From a checkpoint of a small sound classifier.
Model: 6.51M parameters, log mel input, arch transformer, layers 8.
Training: soap at rate 0.0021, 11600 steps, batches of 256, held-out accuracy 96%.
Rows from block 4, named by matrix and row number. Rows with one number belong to one attention dimension. Each number is 500 + 25 x the weight over its row's rms, rounded and kept within 0 to 999. All counts start at 0. Numbers have three digits each. After the name is the row's rms in percent of the matrix's.
# v: attention value (model.blocks.4.attn.v.weight, 256x256), inputs 0-255
# proj: attention output (model.blocks.4.attn.proj.weight, 256x256, transposed), outputs 0-255
v.228 099:489528521510498542455486494450507514493489520497557499498533481483506481473477537513544481478512515450468499498514525526515495491474503510505536527522448508529488531514497555455435519496514506461492473513492488539511504461451489518525495501484490494455501497495528512476524479510498490541514454469489510511464502478536539513572507548495448546505510500508512479494517472549491508541520534452507478470496477539481478511503512488519488469493504527496535493502507495554505512483503467531506489469553495527523480488546545494460497498526481496481514494518505488479463537476485492494472489499504492529460498464494479551550521495513458508466536506512536495514493533456475478497491454519537504545485488526503512515480467523496462477494498507506518484531475477533517467488514516
proj.228 097:469457499456500484521505525514482497524517489504475518486477493522499540505483468508502494498503495498507472473502464487519537484513534499524536488476462501469547476551479501476527522502488520472476491543525495474470492558501464506469476519488520457464513517530457458500482517487542508502502466474472487476502484519476487504499455552462497504498477479542488457461512484480508504484543492508482453476486520537459500533513524506522507508491461471491518499547511465467511486514510543465539512521479469454466531541500495512519487517492482528504487512565520500534505517505483529530524491498500553527507528536481504477478507524470483522516507483496533524496480483506544518568497495503490458461515514447482491467523520495474490513505529516493440555505498520515525490441508516
v.229 098:490498482521519470495519506512464508520507497509495484515487470528500515476533517466536489524480481494519484480496494489460523510546470496496527521494456489487485511516499511518539503501502558452545493447507462561506510506480552465493520518507503473501492531485466484539507530459485443482518556531536481522494510483479507492497520523510510531555505453491467498466456480510485469486519494507520496524539490486526507466464504458508493522519556507483535487508476496495520472540485520550484465534540511531491526484494484506552527463505481491501497546499482497485515530472502508525466514515541557556490451480468544461513497481506465544495524482471502484545500475476499475502510523486498515508497493509500526493504483465474520516500480536517498508529448537552458493485511504
proj.229 100:474487455493516499515498531507524480497520503493503534478475515473518514465513487484515476501494460534511495517484438482565441532516534486498565478536528551492500508458505497509498519497516496510515536487505522487487495501490473516516504481521489500500511459525526488496473508514486448543512527481468501566472539484524508508489505485452489510476560508536539527546507480527501522531529482478484500534527528531517487520552502509507541557518460502468471514449499511480526542492500482446491503501462525526498470533503483521468498519516526522522474488487501513490472530449490492474555477486477494495498508547487469513455511511525482505476509530486520538508493532520456515493498484485524491527495493486516490508482488541443503459470476514507510472471549495497514515490497540
v.230 108:524520509495560496445497514504538519510462508541520504508511496504477496514494512469494520472531488498476487504500482511501517516532498521490438515528430489491519510420541505500546490489545480529557502500484490510486490514485529496484522525515513573548465505473530508509467506517500459523484525553488494533531464504487520462471487504477498521507520505511549533468503459524512492550499509493496513521490516516451458530504486515491512520497522524510512499501458533476501476538478505473484520470488508453499466486546500479500497514458560529512523494486506493481475483512490496455460499524503536509464520498497511472510509529543498527455526455508512485477470473520450511501479536459470510473498517495497456509475522500478478458490521483534491480533522489521518529516504488
proj.230 106:484502485501447537475485533507485457485522502503502485482527451494491502543502457481520532484505504504524495458542491507533369513491483531485503497469482520503495477534499483530458483471527516523500531489502507532516479515532448449529500528536478475498527477525488480539506516488483545490492474493494512490472492502450486471504506474504486482503515494527498493532504490442505505468484481468529501466481462490498496488526475473466514515495520492496510470508516475492471513493503473487494449508446495510543480484485477504505550464505499497446488497457521526545548530457504517513470476534525501480500479503535443535477531508518510495553529496510480509490521472480513462466506483499512473537496480490537496496490537496493472467531480495500491507508519475523490488463529503
v.231 101:498489514548459511474493505535503505496507519500482491470492540509492491520475471515495510502512503452559467475566494507526430489509505461506497499488496540530496545523488492521522460482521502455503528555522495533491464480495503547499477520471545490480518509492545510512483493511502534492551503457511529511542506453524502524517494489469535496501473519472474531527518506513514496467517526487507500487500504489494483502520556509492542499474488445522460495469475494527474499498498530502509518514530498556469535503469495478522474484495505501480513532499476514483491515451490461498529554519467526472555469485472510523462487507479506503524498497512489512499444545545496516532478479497540520460522526478484522495497462547516516542532514536532547495518480509483532475497477483
proj.231 098:525448511515507520488472517497500483507533505472493516517517497467455503470431493506518487499492470508502505523476539480508511509494482508480440511505499510508542494487547487501528514511498572419481477523496497475467505525467508494491495496541467522467502492518503486507538480481507508500488530508528532489519524491573498533484443472493475500514496515434562504473503503493494531512496476505494480496509479487533510485538504494490468522512533511516487504535533465513474508493521476533479495463522494461501485489508502498469513500466514545526479460526499517464489481520487546498527472503514476506496490539491515500558503463474523553472496534473485530505453500494498486551502473570501476470440476480497471512516526505478486456467499509536470508497520497516510518525470542
v.232 096:501533517532488438511522475505485492481506492508487502499532500475457541492478478498536487483543479538436510486489460502467517533488518492487524480509490507512483516513493474462507514494521445535474504542505543473457488538503430504476479480509539488471511494482505553477477471484488507486523435471506508538514484479505529516470521495497523451482493473531496520485538513523507526537505521501458481513489481503493506518526490502536523458477456476501475482485503485497514489516456506493503494493481494502462519475495498486469487503517529487502520482499536462503461512476486498523484570480513448471473495472482477474516518499461496494496480467487482482522497565501521556512538476527512520509480523487490470480517465512529491497460483447430524482526457459474486519509492478
proj.232 099:541521541496516520485530492481505529551487499500471468498494531516443548491506503505493520490467538466514488517504523486486548497487508522545494490493504507520525502538498526536502521513506513445507470512486496499529534507469558458532533531493499480515533525520508483496512497509499579503462512507520480484496508522505483488516473467482470503506522522481461503488482489527467476468452460490481459490506514476481488534505477502493492471520504428489488509492449468511518491501518532560457498511525518498514525501497493496493500504423433492457512458513460499515488458509483477484498496536507508468512513518506515520491507508479496511532523486518548489520509535493529451484515521515551469522520511549509496499495505441500534523505522531530549522504563489506506503489476487
v.233 105:524455500494522473515493496514476452523495494484519497501549469521528466497487545520487463535483530504573516488492473501494506463539468481498538489474522542504532491468532514460460527534514531487501491488508453470500514507504481572513506500487493504530539496515484475545525487500497464492474523507517520493518481522507522511543501495506484536499570492520449491521499501531512495506500544539511550467433504474500494511524522508431498494539510473496506489524486510506542511502486524516535496523532506525471514502458511525521521488490509503515506534482500466491538472482478484495503460484496535549499471519479525489475518465486469470512501493487535494480492508475489509518479495523511480466470512538489515501477542510498508529559498511510489512502458519476455446567507491
proj.233 111:518482487469488491511466489489475475464513470513535545520501499497533472477502511487520444490473517517453488514494481504561500520484463489554489510548511532451513491487525514501499477503492501448487509509514490474504526472470511482516489491526477533497509527476473523521514470515463451524513500487518523532521496495544536535486486532488465493481508541486489538526510472445514496496541506487509509543560508504551470438463480479493542515527492575514551533496531509525493542488461512498478488483512516529469488528510523484546477523536439533501513511529496528486477481524518509511522487499527517504538521486506515493469495528560509546471492518493511483514540493499474495490478495496503492522486467491517474499490506486470471493521558489488492515531508472537506528469471509